Rows from block 14 of a small multi-label audio tagger, named by matrix and row number. Rows with one number belong to one channel. Each number is 128 + 32 x the weight over its row's rms, rounded and kept within 0 to 255. All counts start at 0.
After each channel's rows are labels from the 100 clips, of 14976, where the channel reaches its largest size: "lies over" is the class under the peak. Only what is clearly more common there than usual is listed. The data: melodies that start on their tonic, played by one synthesised instrument.
# filt: filter width-3 conv, dilation 16 (model.blocks.14.filt.weight, 320x320x3, each kernel summed), inputs 107-213
# gate: gate width-3 conv, dilation 16 (model.blocks.14.gate.weight, 320x320x3, each kernel summed), inputs 107-213
# out: residual pointwise conv (model.blocks.14.out.weight, 320x320x1, transposed), outputs 107-213

filt.166 [178  66 128 133 117  97 142 153 128 135 141 131  82 132 127 134  91 139 139 141 144 127 107 163 151 118 157 145 113  87 139 123 134  83 111 124 142 123  96 134 108 138 108 117 131 107 122 119 138 147 124 147 118 106 128 104  97  94 135 117 122 123 125 130 133 124 130 133 130 130 104 174 137 127 122 149 128 165 126 131 101 140 127 127 135 131 145 144 141 130 129 116 190 140 118 114 150 122 130 148  90 115 137 156 133  18 162]
gate.166 [120  87 126 122  82 121  73  59 101 115 112 118 123 106 122 126  91  90 122 120 141 154  23  68  92 128 122 128  67 120 130 124  91  88 101 115 109 129 112 147  93 130 122 130 130 126 139 112 121 121 126 111 130 130 116 130 147 120 139 120 109 111 142 142 145 136 115 133 139 143 100 160 130 127 176 193 128 126 160 125 101  99 120 128 129  75 133 135 126 130 148  83 141 147 190 129 166 110 208 139 118 162 157 130 128 120 115]
out.166 [  0 129 130 124 121 156 140 130 120 157 124 100  94 127 132 128 134 126 102 126 125 141 128 129 147 128 145 101 109 130 114 121 149 128 182 120 151 128 120 139 111 136 128 126 139  93 128 106 131 137 126 122 115 135 239 130 122 124 137  64 126 185 114 122 121 131 131 127 117 128 117 187 149 126 149 202 104 146 122 127 147 138  70 128 137 109 128 121 190 131 135 126 171 116  93 141 141 164 140 147 115 124 132 127 121 239 169]
lies over: A#4

filt.314 [ 94 151 133  97 106  85 131 103 167  78 118 105  88 102 130 102 103 146 121 199 131  48 108 164 116 130 137 125  69 125  72  80 120 135 139 237  98 114 146 122  96  75  71 103 125  45 116 114 149 144 112 120  79  85 141  92 153 118  72 110  67 127 179 181 130 113 146 149 121 133 130 139  95 140  97  99 128 167 136 155 124 140 155 132 130 115  57 207 134 129 126 110 147 104 140 144 121 147 129 124 146 119 114 140 150 154 198]
gate.314 [ 71  91 192 131 104 119 141 140 128 127  64 128 164 115 104 116 127 115 155 120 116 126 112 103 120  61 224 129  53 117 145  78 126 165  68 116  93  91  91 149 125 135 103 110 130 118  44  92 137 167 128 185 119 146 116 132  90 138 114 136 119 122 137 130 169 185 221 164 107 117 129  52 181 127 128 130 128 181 135 121 136 101 158 129 118 125 172 132 126 144 135  97 105 154 113 103 136 117 207 119 137 110 181 118 150 140 146]
out.314 [114 143 124 127 128 128 136 175 126 128 134 129 114 127 211 133 115  66 129 185 169 128 118 115 122 127 109 138 115 255  86 129 103 127 148 112 128 134 152 127 128 125  97 135 128 118 134  85 126 128 128 168 128  68 131 132 112  82 131 112 242 123  87 118 125 124 133 121 110  77 140 132 238 137 134 200 112 142 136 128 127 128 128 148 118 128 130 129 139 128 187 128 128 134 128  77 154 145 124 132  25 140 116 173 117 117 123]
lies over: no note

filt.156 [186 127 112 140 154 118 249  95 128 141 230 127 138 162 152 161 110 124 129 134 182 119 114 146 213 111 136 149 116 138 119 147 255 101 154 133 118 138 139 132 134 183 124 133 148 133 173 128 148 134 128 121 133 128 132 160 136 128 128 152 145 147 158 122 134 116  75 155 125 163  86 137  95 132 134 160 147 155 170 153  73 164 153 126 116 187 115 162 169 175 179 123 170 103 205 106 141 154 128 168 144 144 132 145 165 194 173]
gate.156 [112  52 123 123 123 111  91 103 128  86 129 127 125 161 123 117  88 121 107 130 135 138  77 135 115 143 127 116 127 128 146 111 104 137 118 117 130 163  66 140 144  87 120 119 124 126 110  84 143 134 113 100 120 143  39  82 170 172 127 170 152 132 149 112 224 113 119 137 121 125  73  79 110  80 220 129 142 124 100 141  97  73 120 140 145 122 121 114  86 132 212  95 117 107 115 114 237  83 144 113 118 115 156 140 131 103 124]
out.156 [112  80 136 125 158 122  37 131 132 132 139 125 129 176 131 136 167 131 123 127 129 119 151 153  97 108 128 125  94 111 135 128  85 126 125 121 109 111 107 145 131 138 131 101 128 118 119 120 123 125 112 128 231  69 124 115  60 133 128 148 136 137  82 143 116 134 130 122  83 129 126 126 130 163 132 145 141 120 114 140 162 128 128 126 128  65 149 128 117 108  10 127 186 137 122 131 128 113 130 129 129 129 128 144 130 121 134]
lies over: B3

filt.257 [162 101 112 129  53 133 109  67 119  95 126 123 154  89 112 152  90 127 132 142 171 138  85 102   0 118 126 128 155 109 125 155  72 112 125 130  92 147  65 125 120 113 130 154 126 119 132 128  56  54  90 131 149 129 131 124 117 112 136  82 105  97 108 149 127 135 135  96 113 125  83 147 127 133 197 151 123 104 129 130 119 114  94 128 129  49 147  72 113 121 151 125 144 134 111 169 128 109 128 128 121 177 156  95  82  93 126]
gate.257 [122   0 130 138  80 123 133 102 129 121 117 144 110 149 111 140  85 124 130 131 108 118 114 123 107 115 145 125  66  83 136 121 129  70 117 123 135 114 106 146 119  69 112 155 119 128 125 151 102 155 128 140  54 129 120 102 124 125 119 122 117 128  88 120 237 137 131 124 133 109 136 134 134 107 179 166 128 183 100  68  88 126 150 129 131 114 118 124 176 129 154 123 113 137 128 125 144 116 213 159 114 133 131 137 130  85  86]
out.257 [127 151 110 128 130 121 126 117 126 121 116 136 122 118 121 129 121 115 155 138 131 127 130 127 118 137 124 126 129 129 107 125 125 162 128 129 150 128 126 118 132 123 129 130 123 128 127 125 126 129 122  97 129 100  82 122 102 123 133 108 128 128 127 108 128 120 101 121 128 169  76 122  83 133 156 132 127  95 114 140 117 121 121 103 118  81 127 129 128 126 129 119 129 130 159 132 127 119 108 144 128 135 131 126 114 104 127]
lies over: A4

filt.32 [155 145 142 128 155 132 130 187 128 131 126 127 108 254 131 152 159  51 112 144 115 142 132  93 208 146 116 152 145 126 128 169 133 106 138 108 132 142 122 128  87 150 139 130 127 152 133 127 129  98 171 116 157  86 131 133 117 157 115 175 102 120  99 128  69 142 136 130 142 108 177 100 113 130 129 135 127 150 146 136 123 135 122 150 133 138  95 126 127 144 125 209  71 127 110 139 125 127 125 108 129 121  81 110  89 134 108]
gate.32 [101 112 132 104 161 123 127 106 127 121 116 142  98  92 125 118 121  75 114 154  96 132  90 101 128 109 157 140  66 131 142 117 129 114  97 141 100 115  67 147  78 122  88 121 134 128 131 127  99 102 124 164 131 230 134 131 159 128 157 244 173 162 104 185 192 128 137 115 105 139 117 163 178 114 218 194 131 122 148  96 187 107 163 126 121 144 173 147 166 118 175 124 108 129 213 208 148 134 216 168 148 139 220 146 143 192 175]
out.32 [130 158 170 140 168 136 126 131 124 146 114 183 180  86 155 128 135 147 186 130 135 177 129 148 147 138 158 160 180 154 127 127 127 137 132 170 119 134 127 122 131 129 139 125 128 190 128 149 129 182 151 137 139 126 114 126 111 125  82  57 142  86 137 127  86 127  59  77  94 142  66 133  73 125 121  80 128   0  80 127 122 121 137  12 117  63 125 120 121  84  24  52  98 125 125 125 131 103  96 128 126 126 119  89 103   6 140]
lies over: F#5

filt.14 [127 163 136 126 140 139  86 141 133 126 140 144 133 141 126 133 135 123 140 137 127 154 155 133  96 136 133 113 133 139 148 134 103 167 133 121 134 150  97 130 108 118 133 136 110 135 124 129 131 130 133 130 129 114  96 127 145  86 127 115 118 114 131 126 109 140 112 122 120 115 132 126 120 134 142 113 131  84 124 119 139 139  97 127 115 127  97  99 157 105 104 139  77 137 124 145 123 113 127 127 130 111 115 131 131 136 117]
gate.14 [106  88 117 126 132 122 123 130 128 129 111 127  92 188 129 129 119 129 106 125 126 121 109 117 179 105 109 126 122 130 121 126 136 122 131 120 131 125 130 133 130 139 122 127 129 136 131 111 141 150 128 109 137 129  82  91 135 138 113 127 123 118 119  79 143 122  89 109 104  82  92 126 108 106 113 101 128 113  72 104 109 116 117 123 126 121 101 126 118 117 144  73  97 107 130 119 165 112 173 107 104  97 106 130 113  73 105]
out.14 [118 127 120 137 138 126 175 115 130 131 112 130 131 174 135 127 128 129 183 129 126 128 134  97 163 116 126 121 120 135 121 127 130 153 119 128 128 141 122 129 171 123 130 137 126 131 137  49 146 104 121  34 128 128 101 129 132 131 128 157 143 132 129 136 128 129 139 128 131 191 160  78 146 127 171 106 132 128 114 130 127 128 149 131 136 207 126 134 121 135 159 183 109 128 131 132 128 122 125 127 133 128 119 132 163 105 139]
lies over: B4

filt.117 [143 132 153 125 133 170 110 122 125 142 125 128 193 130 124 134 128 121 135 124 110 175 126 141 130 140 134 171 168 119 127 133 147 104 125 127 124 143 136 123  56 140 151 121 130 126 113 125 127 102 125 129 186 126 155 177 159 123 117 149 127 137 167 235 104 131 135 126 105 177 124 146 141 190 141 118 124 138 133 135 138 143 122 119 121 130 174 116 100 122  95 136 142 145 120 145 128 143 129 138 139 160 165 135 124 131 118]
gate.117 [131 102 130 129 108 101 111 121 128  95 121 155 140 255 133 150 120 147 135 150 137 125 134 127 141 122 151 129 112 137 128 134 125 136 126 138 151 128 118 151 209 116 110 159 117 127 115 113 124 141 126 107  92 145 119 106 107 111 123 156 149 136 138 111 227 206 174 150 162 113 205 139 155 115 210 214 128 197 171 108 115 148 214 153 146 160 169 170 183 174 216 158 120 159 126 101 130 139 169 182 144 122 152 177 153 117 146]
out.117 [ 97 117 130 125 122  93 110 132 101 124 108 123 120 239 150 125 129 129 131 127 135  79 125  96 152 138 125 128 128 121 131 108 116 184 128 102 129 112 126 138 134 131 128 127 131 121 100 141 129 123 129 140  63 156 128 123 134 163 128 250 120 108 108 100 128 130 118 147 129  99 105 127   0 133  57 205 130 131 127 128 131 163 132 132 132  52 128 133 127 158 198 123 138 129 128 151 128 134 150 117 191 103  94 124 114 156 140]
lies over: G4

filt.38 [127 131  96 134 132 147 113 158 128 101  89 120 106 112 129 129 157  99 195 146 159 119 130 116 103 158 116 132 188 116 134 128  91 130 119 122 158 128 129 106 120 108  69  97 122 110 149 146 136 204 155 130 152  76 168 128 147  85 154 122 114 156 156 124 114 121 128 145 140 207 152 145 159 140 156 126 128 130 133 166 135 120 119 133 128 131 127 108 152 133 132 152 129 147 130 122 114 122 108 151 120 131 179 103 163 113 127]
gate.38 [122  87 115 132 103 101 104 129 128 134 100 141  74 214 127 130 107 128 166 146 129 130 115 108 109 133 137 153  92 120 135 132  29 119  94 117 111 139  87 167  38  64 124 133 109 111 118 125 107 153 127 126 129 151 106 128 151 100 131 148 102  90 144 120 157 126 117 163 166 115  83 149 134 125 180 127 128 127 141 126  98 130 131 128 128 102 126 130 100 134 181 111 179 138 128 125 149  69 190  99  72 130 116 131 106  81 112]
out.38 [108 135 114  97 132 191  96 165 142 132 132 172 114 172 133 130 128  93 128 142 123 134 149 155 136 142 137 120 127 132 117 130 113 127 203 139 106 114 128 135  99 129 128 128 127 112 133 150 128 130 119  85 158 128 128 127 104 136 172 130 135 147 131 128  97 129 131 131 123 128 128 178 130 107 151 224 128 124  87 128 128 118 113  99 125 125 164 129 151 119 127  99 134 121 128 152 129 120 126 112 127 126 125 155 129 157 134]
lies over: A#4

filt.9 [143  83 130 168 109 133 123  94 106 142 136 114 105  91 101 102  88 112 134 131 104 140 108 116 125 120 121 146 128 135 128  58 123  85 122 128  73 126  83 130 146 114 110 110 132 117 134 188 120 120  84 126 128 104 115 119 118 137 154 129 132 105 122 168 140 156  87 121 127 158 161 131 174 129 161 132 128 128  81 126 137 125 133 128 139 146 133 140 136 131 125 150 135 124 101 131 127 148 125 169 147 135 175 179 125  74  71]
gate.9 [125 128 130 130  86 145 132 123 128 100 116 112 124 156 118 125 119 150 150 130 110  94 107 110 124 150 159 112 151  99 114 124 112 140 123 133 128 127 113 162 136 112 135 141 102  98  47 145 133 130 128 118  56 202 106 130 127 151  74 112 125 107 168  15 179 155 195 179 140  81 145  92  88 118 128 131 128 139 136 121 106 125 141 129 128  62 116 130 153 132 144  93 131 131 137 107 162 111 233  93 121 133 119 108 117 110  82]
out.9 [127 109 118 127 126 129 118 126 100 108 116 126 122 147 124 126 131 131  57  87 125  86 121 116 113  91 137 130 110 126 120 129 131  72 128 126 129 133 117  97  87 157  57 137  85  90 129 128 104  91 129 135  88 174 182 130 184 150 129 160 110 127 124 151 216 128 168 168 177 129 129 174 148 128 128 150 131 189 140 133 133 132 211 204 125 214 128 143 128 203 213 129 122 136 131 136 144 130 201 128 135 101 130 118 182 164 180]
lies over: G#4

filt.282 [105 125 135 120 123 107 160 139 123 124 133  88 101 127 121  97 128 126 125 130 101 135 119 123 119 129 126 127 123 133 115  99 135 125 138 120 141 121 123 100 168 128 121 117 142 129 119 138 136 120 126 137 102 127 126 108 125 128 124 117 122  95  56  93 111 118 139 114 105 125 130 122 122  88 134 121 119 100 126 120  98 101 124 127 107  95 122 112 119 111  95 133 122 106 101 110 118 110 123  96 120  88 126 124 102  70  78]
gate.282 [133 148 125 143 118 171 140 130 128 131 155 140 139 166 117 135 120 149 179 129 143 127 105 119 118 141 129 150 159 133 151 132 113 228 146 141 127 142 151 134 163 138 175 135 145 148 137 193 145 168 110 131 137 204 106 115 164 145 125 215  95 128 168 131 166 134 144 129 122 100 109 133 120 128 122 138 128 134 142 118 137 126 139 129 125 111 130 142 181 128 131 109 171 131 165 151 132 100 160 171 121 147 149 141 141 127 153]
out.282 [120 134 129 124 129 126 129 127 108 134 132 219 155 104 128 128 128 117 133 129 128 165 120  81 166 127 150 173 128 136 121 128 126 124 148 129 126 128 130 156 125 132 127 123 127 130 129 128 127 113 131  87 127 127   0 125 130 133 127 140 116 120 128 136 113 134 133 129 129 150  87 148 128 120  71 156 130 127 111 128 129 126 133  39 121  78 132 125 128  96  77 134 237 128 121 128  51 134 117 173 118 130 127 179 127 128 156]
lies over: C5

filt.278 [129 130 122 103 122 141 143 124 129 112 115 124 116 157 135 126 135  94 129 135 119 127 127 151 122 130  92 145 128 133 123 137 111 142 116 131 144 129 142 132 168  99 105 124 111 134 151 123 124  86 127 121 127 102 124 108 147  92 124 121 128 126 147  99 127  90 102 114 120 123 140 104 129  73 151 130 128 119 108 133 114 141 146 128 125 173  85 135  92 123 141 120 112  92 145 116 127 121 121 145 117 108 118 150 134 109  96]
gate.278 [102 121 155 129 113 113 167 124 129 185 180 128  88 160 146 128 132 125 121 148 136 121 113  67 135 120 131 123 139 132 148 117 137 169 137  99 115 151 179 168  83 149 133 139 146 167 131 138 159 205 128 105  84 137 126 118 186  91 134 145 131 139 133 127 136 129 130 118 103 134  54 150 131 114 107 111 128 121 154 129 126 114 124 125 117  78 116 126 131 127 110  84 182 128 145 125 140 116 129 138  99 122 158 121 125 145 110]
out.278 [  0 141 126 123 125 129 114 125 135 128 145 124  73  91 132 143 128 129 124 125 129 114 128 128  52 137 138 128 135 125 119 128 114 136 132 113 120 128 120 130 131 101 128 125 128 106 129   0 127 127 132 128 123 126 171 200 128 129 112   1 131 165 129  96 124 131 141 150 129  83 122 185 141 128 120 145 125 182 127 131 130 132 128 131 139  50 129 137 255 131 128 126 166 198 127 128 131 151 139 183 127 128 107 148 125 136 163]
lies over: F4

filt.90 [146 169 154 139 150 173 150 158 126 129 170 125  89 219 133 151 129 130 128 145 123 155 163 129 147 158 126 167 162 125 130 181  93 125 119 152 150 197 137 124  71 174 105 173 116 112 106 195 129 156 117 130 150 127 126 144 194  97 131 126 131 136 130 147 120 131 118 135 145 146  33 164 132 115 255 135 132 130 144 138 104 130 116 132 130 134 151 130 124 129 131 144 165 185 132 155 121 127 129 177 138 121 143 129  88 135 161]
gate.90 [127 114 120 120 127 144  81 109 100 110 112 147 145 135 132 131 113  88  93 145 112 162  95 114 117 137 152 142 139 107 128 120  95  93 113 139 103 157  94 147  24 107 125 158 138 117  80 218 123 113  30 147 126 121 119 135 129 128 129 112 134  89  91 112 159 119 135 102 137 103  75 160 135 128 219 123 128 119 122 124 108 125 130 128 126  68 108 125 115 128 148  66 137 160 174 125 184  82 189 113  76 137 147 120 117 123 107]
out.90 [126 127 134 124 131 128 101 128 128 132 124 146 127 130 121 130 125 125 140 128 127 138 124 128 129 141 130 126 136 143 122 129 136 128 136 144 129 135 134 126 130 129 126 127 130 121 128 133 126 131 128 128 127 128 155 129 128 143 128 129 125 134 128 128 128 118 130 147 128 212 182 233 129 138  80 188 118 123 129 127 122 125 139 172 145 169 178 128 121 134 189 111 185 125 118 126 148 128 134 126 117 128  97 199 123 133 132]
lies over: A#4; A#3

filt.30 [ 90 134 133 103 128 144 135 136 133 140 110 107  97  77 152 107 148 144  81 123 135 118 136 164 126 134 132 108 107 133 155 130 121  44 114 116 195 180 140  96 114 150 173 132 124  78 173 164 129 155 123 125 128 119 139 126 130 155 115  96 161 145 149 150 124 170 102 141 177 166 103 130  91 190 174 128 128 146 123 172 122 140  99 127 159 118 105 134 190 147  96 118 135 128 151 146 126 157 128 139 126 133 137 129 189 182 165]
gate.30 [139  50 121 118 119 164 119  83 130 134 127 159 112 143 137 161  73 106 147  75 163 104  98 115 115 148 184 129 128  93 141 147 123 155 198 150   9 129  88 136 142 114 149 193 133 146 149 155  99 152  98 102 109 209 129 154 107 155 127 112 128  77 141 106 146 122 102 118 121 121  92 163  43 141 115 146 128 129 120  84 118 128 130 128 128  42 122 162 129 121 133   7  77 107 161 130 183 118 204 107  40 143 142 130 159 160 122]
out.30 [137 128 127 110 159 135 187 136 143 147 164 132 110 240 134 127 130 160 130 129 123 100 127 139 139 134 137 137 125 163 127 128 130 131 140 139  85 132 127 147 134 125 133 128 124 120 130 159 141 138 120 120 136 109 157 119 130 113 146 125 146 128 127 229 128 121 134 136 110 131 133 137 130 121 175 197 143 119 111 126 128 141 131 121 126 139 123 165 127  83 133 130 122 118 129 128 132 122 116 128 128 128 137 120 134 125 128]
lies over: A4

filt.239 [ 90 125 135 127  81 112 128 154 140 128 111 151 101 103 131  68 160 126 120 113 121  78 132 130 148 114 143  91  90 128 137 109 129 107  89 134 140 128 151 128 111 114 137 125 128 136  91 136 129 206 128 176 119 140 127 127  99 173 115 120 205 132 142 140 130 133 135 127 124 118 128 216 148 153   2 101 128 125 100 127 151 125 134 127 127 115 135 115 175 126 122 131 144 114 111 220 126 130 129 127  95 134 131 120 113 145 126]
gate.239 [138  88  97 129 137 154  97 127 128 130 112 160 129 108 128 149  59 135 105 111 118 132  63 131 107 127 161 131 138  94 125 114  59  79  98 137 106 128 103 124  91 134 136 155  98 120 114 150 127 183 113 129 135 148  86 154 172 148 110 159 136 144 131  89 225  90 146 133 119  82  67 192 105 118 144 128 128 135 116 126  54 121 133 128 129  73 119 109 141 126 127 116 139 129 179 150 186 132 237 103 121 168 134 106 119  96 146]
out.239 [150 131  20 126 133 149 128 131 137 144 123 131 115 135 138 127 128 135  86 169 128 138 125 131 110 146 141 122 128 128 155 122 231 133 152 128 120 142  79 117 153 172 123 115 130 127 138 209 151 102  90 216 127  89 147  89 137 111 139 127 132 124 127 121 124 100  79 144 129 130 119  96 129 122 110 111 134  68  63 135 127 114 126  95 121 142  83 116 103 120  32 126 209  90 128 127 128 127  94  98 128 158 186 128 134 128 121]
lies over: C#5

filt.111 [ 84  62 123 128 127 122 115 129 182  79 103 106 131 106 150 123 133  70 207 154 125 133 130 115 125 154 185 151 196 134 124 129 136 159 114 162 115 119  70 146 152  71 106 131 139 108 104 142  97 165 128 149 139 126 139 141 170 172 239 100 121 148 145 180 153 131 206 127 160 140 224 160 177 128 158 154 128 128 164 100 168 134 139 137 128 137 122 165 144 128 159 144 106 219 132 172 127 132 185  73 142 141 190 136 139 127 129]
gate.111 [115  97 134 125 117 131 126 135 128 135 131 131 124 157 111 154 106 135 131  85 126 135 135 126 116 126 119 105 104 104 138 127  73 133 139 128 126 132 138 124 136 105 179 162 116 136 111 107 135 159 128 115 106 255 122 140  70 185 102 142 146 129 134  77 214 154 123 149 165 104 145 151  89 152 128 152 128 138 141 122  83 129 151 128 128 140 130 169 188 129 164 111 140 139 202 119 244 132 255 139 133 129 140 160 137 135  96]
out.111 [129 161 121 138 190 114 141 243 131 139 113  87 131 179 145 120 168 182 147 173 149 190 165 126 136 129 118 106 183 220 133 127 148 130 153 139 196 128 126 123 131 129 129 156 133 113 134 138 111 133 138 128 134  83  72 138 128 157 147  82 133 128 139 115 135 115 168 102 144 142 130 114 127 129 129 110 167 129 127 126 131 142 116 130 123 147  99  79 142 117 130 124 145 128 155 126 128  77 177 121 128  70 130 131 126 161 113]
lies over: G4

filt.250 [ 96 110 137 128 139 125 112 119 112 101 111 151 221 166 178 111 176  44 149 148 151 142 145 128 136 212 133 147 173 127 164 174 146  94 135 142 170 162  80 132  92 144 154 145 134 167 137 137 121 125 127 150 137 120 122 118 136 175 201 125 171 131 108 130 112  88  95  66 149 172 122 102 164 162 148 159 129 124  94 127 167 137  25 128 144 154 113 102 114 112 136 120 140 130 103 132 128 154 116  89 125 111 175 119  85 132 109]
gate.250 [117 110 118 136 161 151 103 130 155  73 159 147  80 133 177 137  94 128 201 207 128 169 118 106 127 126 187 173 120 177 142 127 128 178 124 173 146 129  23 220 139  92 156 175 198 100 147 173 125 156 126 104 131 103 106  79 125  96 171 163 123 155 122 111 167 120 121 126 153 133 105 117 124 131 180 174 128 129 130  82 128 150 134 128 130 115 105 146 192 128 199  99 131 127 198 140 164  86 203 130 128 111 215 128 144 127 122]
out.250 [212 127 109 133 133 126 125 126  91 116 122 121 125 142 138 124 139 131 127   6 136 116 120 134 130 146 143 129 123 124 111 123 131 129 175 131 127 123 129  78 140 123 128 128 132 136 119 128 116 149 132 154 145 128 149 121 169 128   0 123 128 129 119 131 125 108  92 129 127 129 128 129 127 239 156 130  90 141  29 131 128 127  78 127 222 255 127 118 156 123 125 161 126 157 132 127 124 138 106 127 110 125 127 176 152 150 130]
lies over: no note

filt.153 [125  89 125 152  91  91 125 136 128 132 126 138 118 177 132 137 114 159 155 121 171  70 132 116 139 140 131 141 150 145 143 115 131 151 150 116 123 114  91 161 171  81 111 129 125 142 126 133 133 178 128 131  90 187 161 117 116 173 113 103 155 148 131 116 148 178 165 149 147  86 189 110 132 141  69 128 132 128 169 104 114 141 144 138 129 108 147 115 161 144 156 125  79 144 125 109 140 128 147 137 117 107 152 137 138 124 119]
gate.153 [129  92 118 126  73 139 115 132 128 120  96 135 106 113 119 125 125 117 169 130 134 157  81 111 101 132 133 142  95 115 130 120  41 110 108 128 120 141 136 131  92 104 123 129 127 115 127 127 132 126 128 150 110 149  44 110 154 104  74 166 136 125  92 106 178 156 117 121 109 125 118 150 128 103 158 128 128 140 115 114 110 128 138 128 115 126 125 161 101 138 152  80 126 129 150 133 177  53 210 139  39 118 142 129 142 132  70]
out.153 [116 128 117 119  61 159 163 122 129 141 138 128 115 143 133 134 127 151  93 125 138 145 125 134 128 129 190 128  97 130 139 145 125 128 156 117  94 113 120 151 131 101 149 138 128  86 107 127 131 129  88 156 128 126 127 128 104 127 125 242 130 120 137 126 110 152 133 133 119   0 134 100 109 127  74 252 129 147 128 123 125 121 154 157 142 141 130 118 129 117 128 127 128 146 125 129 129 134 127 124 125  80  97 162 130 128 140]
lies over: G#4

filt.233 [175  93 130 139 106  57 149 177  98 164 137 123 106 102 132 144 152 168 133 140 183 102 168 108 144 110 127 125  81 127 188 191 126 182 112 116 117 152 134 145 166 125 118 131 125 128 163 125 123 133 148 129 126 151 138 112  90  96 129 116 115 136  86 113 123 124 121 129 141 140 127 120 125 135 139 136 128 156 129  92 132 126 137 129 130 121 153 136 149 143 166 123 127  70 134 118  76 132 111 138 113 138 145  86 184  90 160]
gate.233 [112  82 118  93  78 121 129 128 143 113 132 164 158 110 167 106 129 113 146 130  38  97  81 108 108 116 140 164  68 137  79  75 129  91 151 173 111  88 156 145 107 109  95 162 153 139 119 127 104 140 128 168  76 125 137 129 106 128 126  85 142 145 128 128 169 132 154 133 108 146 120 133 143 131 136 209 128 129 110  59 121 152 177 128 129  77 162 167 140 126 128  37 137 128 158 119 133 126 142 137  72 174 130 129 147  36 115]
out.233 [120 127 142 157 112  99 186 130 128 130 137 129 139 128 141 141 128 109 236 119 131 117 168 106 149 131 125 128 137 129 132 132 203 106 132 127 123 124 115 129 128 131 127 125 108 125 126 108 128 128 147 102 128 128  63 131 125 127  98 114 128 130 125 122 127 128 132 162 158 161 126 128 118 126 123  98 124 114 146 164 116  98 124 139 113  94 105 123 127 159 170 121 162 122 124 125 147 127 131 122 130 112 129 109 137  65 146]
lies over: A4; A3

filt.51 [139 137 158 126 170 116 134 145 124 128 134 126 146 139 127 131 141 124 105 138 111 190 133 130 165 134 131 137 166 129 124 137 151 113 131 129 136 142 136 133  83 136 134 129 125 146 153 125 129  95 128 143 167 120 135 127 135 108 129 188 121 125 136 155 127 123 137 133 136 124 116 104 108 109 144 132 129 107 154 135 134 127 129 129 125 160  91 128  40 115 129 129 125 138 141 130 127 134 129 140 150 120 105 131 136 114 119]
gate.51 [129  99 130 131 100 138 141 131 126 128 110 127 120 172 128 120 128 144 124 122 127 150 103 118 122 138 149 109 118 129 137 117 114 103 109 132 133 138 106 132 125 139 134 144 129 133 126 142 123 161 128 109 126 142  51  84  83 137  92 120 111 105 106  48 148 133  98 125 123  24 100 121 116  84 148 128 127 124  90 110  89 115 120 127 128  99 106 120 145 134 131 118 160 123 122 121 145 104 135 118 106  81 124 114  87   0 108]
out.51 [155 142 131 137 128  99 158  88 126 128 177 137 151   0 130 128 127 106 136 133 128 144 124 116 128 128 127 128 136 129 146 126 118 120 140 129 126  98 146 161 110 112 128 127 129 115 127 167 129 113 118 112 139 119  35 116 122 171 128  62 111 126 148 144 134 191 137 128 128 148 142 122 128 125 112 122 169 102 140 127 125 141 147 128 129  43 131 125 104 114 134 187 128 100 128 106 128 122 134 146 182 124 117 171 128 210 105]
lies over: C5

filt.276 [140 130 130 128 123 189 125  89 122 114 139 149 133 107  89 131 132 161  89 122 127 129 144 129 171 131 147 141 109 118 140 137 130   0 114 132 133 132 151  91   0 131 131 120  95 157 125 225 117  71 128 117 130 129  92  89  65  86 138 133 133 110 125 137 139 121 166 111  63 127  51 209  76  77 132 134 128  80 171 133 131 137  70  58  94  74 122 121 142  94  87  66  93 141 127 156 129 145 127 116  67 120 171  37 120  85 159]
gate.276 [ 89  56  93 133 128  92 118 120 147 118  28 128 144 145 108 142 124 127 180 126 143 140 129  92  26 139 127 143  68 124 127 128  46 168 123 114 125 135 102 142 228   0 117 175  64 112 115 107  96 129 128 129 116 134  86 107 114 132 123 142  88  93  72 109 130 115 140  72 128  64 168 101  97 105 125 141 127 127 127  96  61  76 129 124 127  80  74 115  88 138 158 106  70 134 138 113 128  47 130  84 102  51 114 101 129  64 101]
out.276 [162 124 134 166 125 148 146  95 136 120 178 128 134 125 126 130 149 129 206 148 132 101 128 128  76 164 144 128 128 128 156 147  75 219 129 146 120 147 124 125 241  90 150 133 134 148 134 197 127 156 186 131 117 138 129 128 125 125 117 220 131 127 138 128 145 128 128 177 160 111 133 131 122 160 113 133 119 124 169 127 128 164 126 153 128 140 102 128 128 164 184 179 130 134 130 125 130 139 135 180 160 128 155 133 173 123 137]
lies over: D4; D5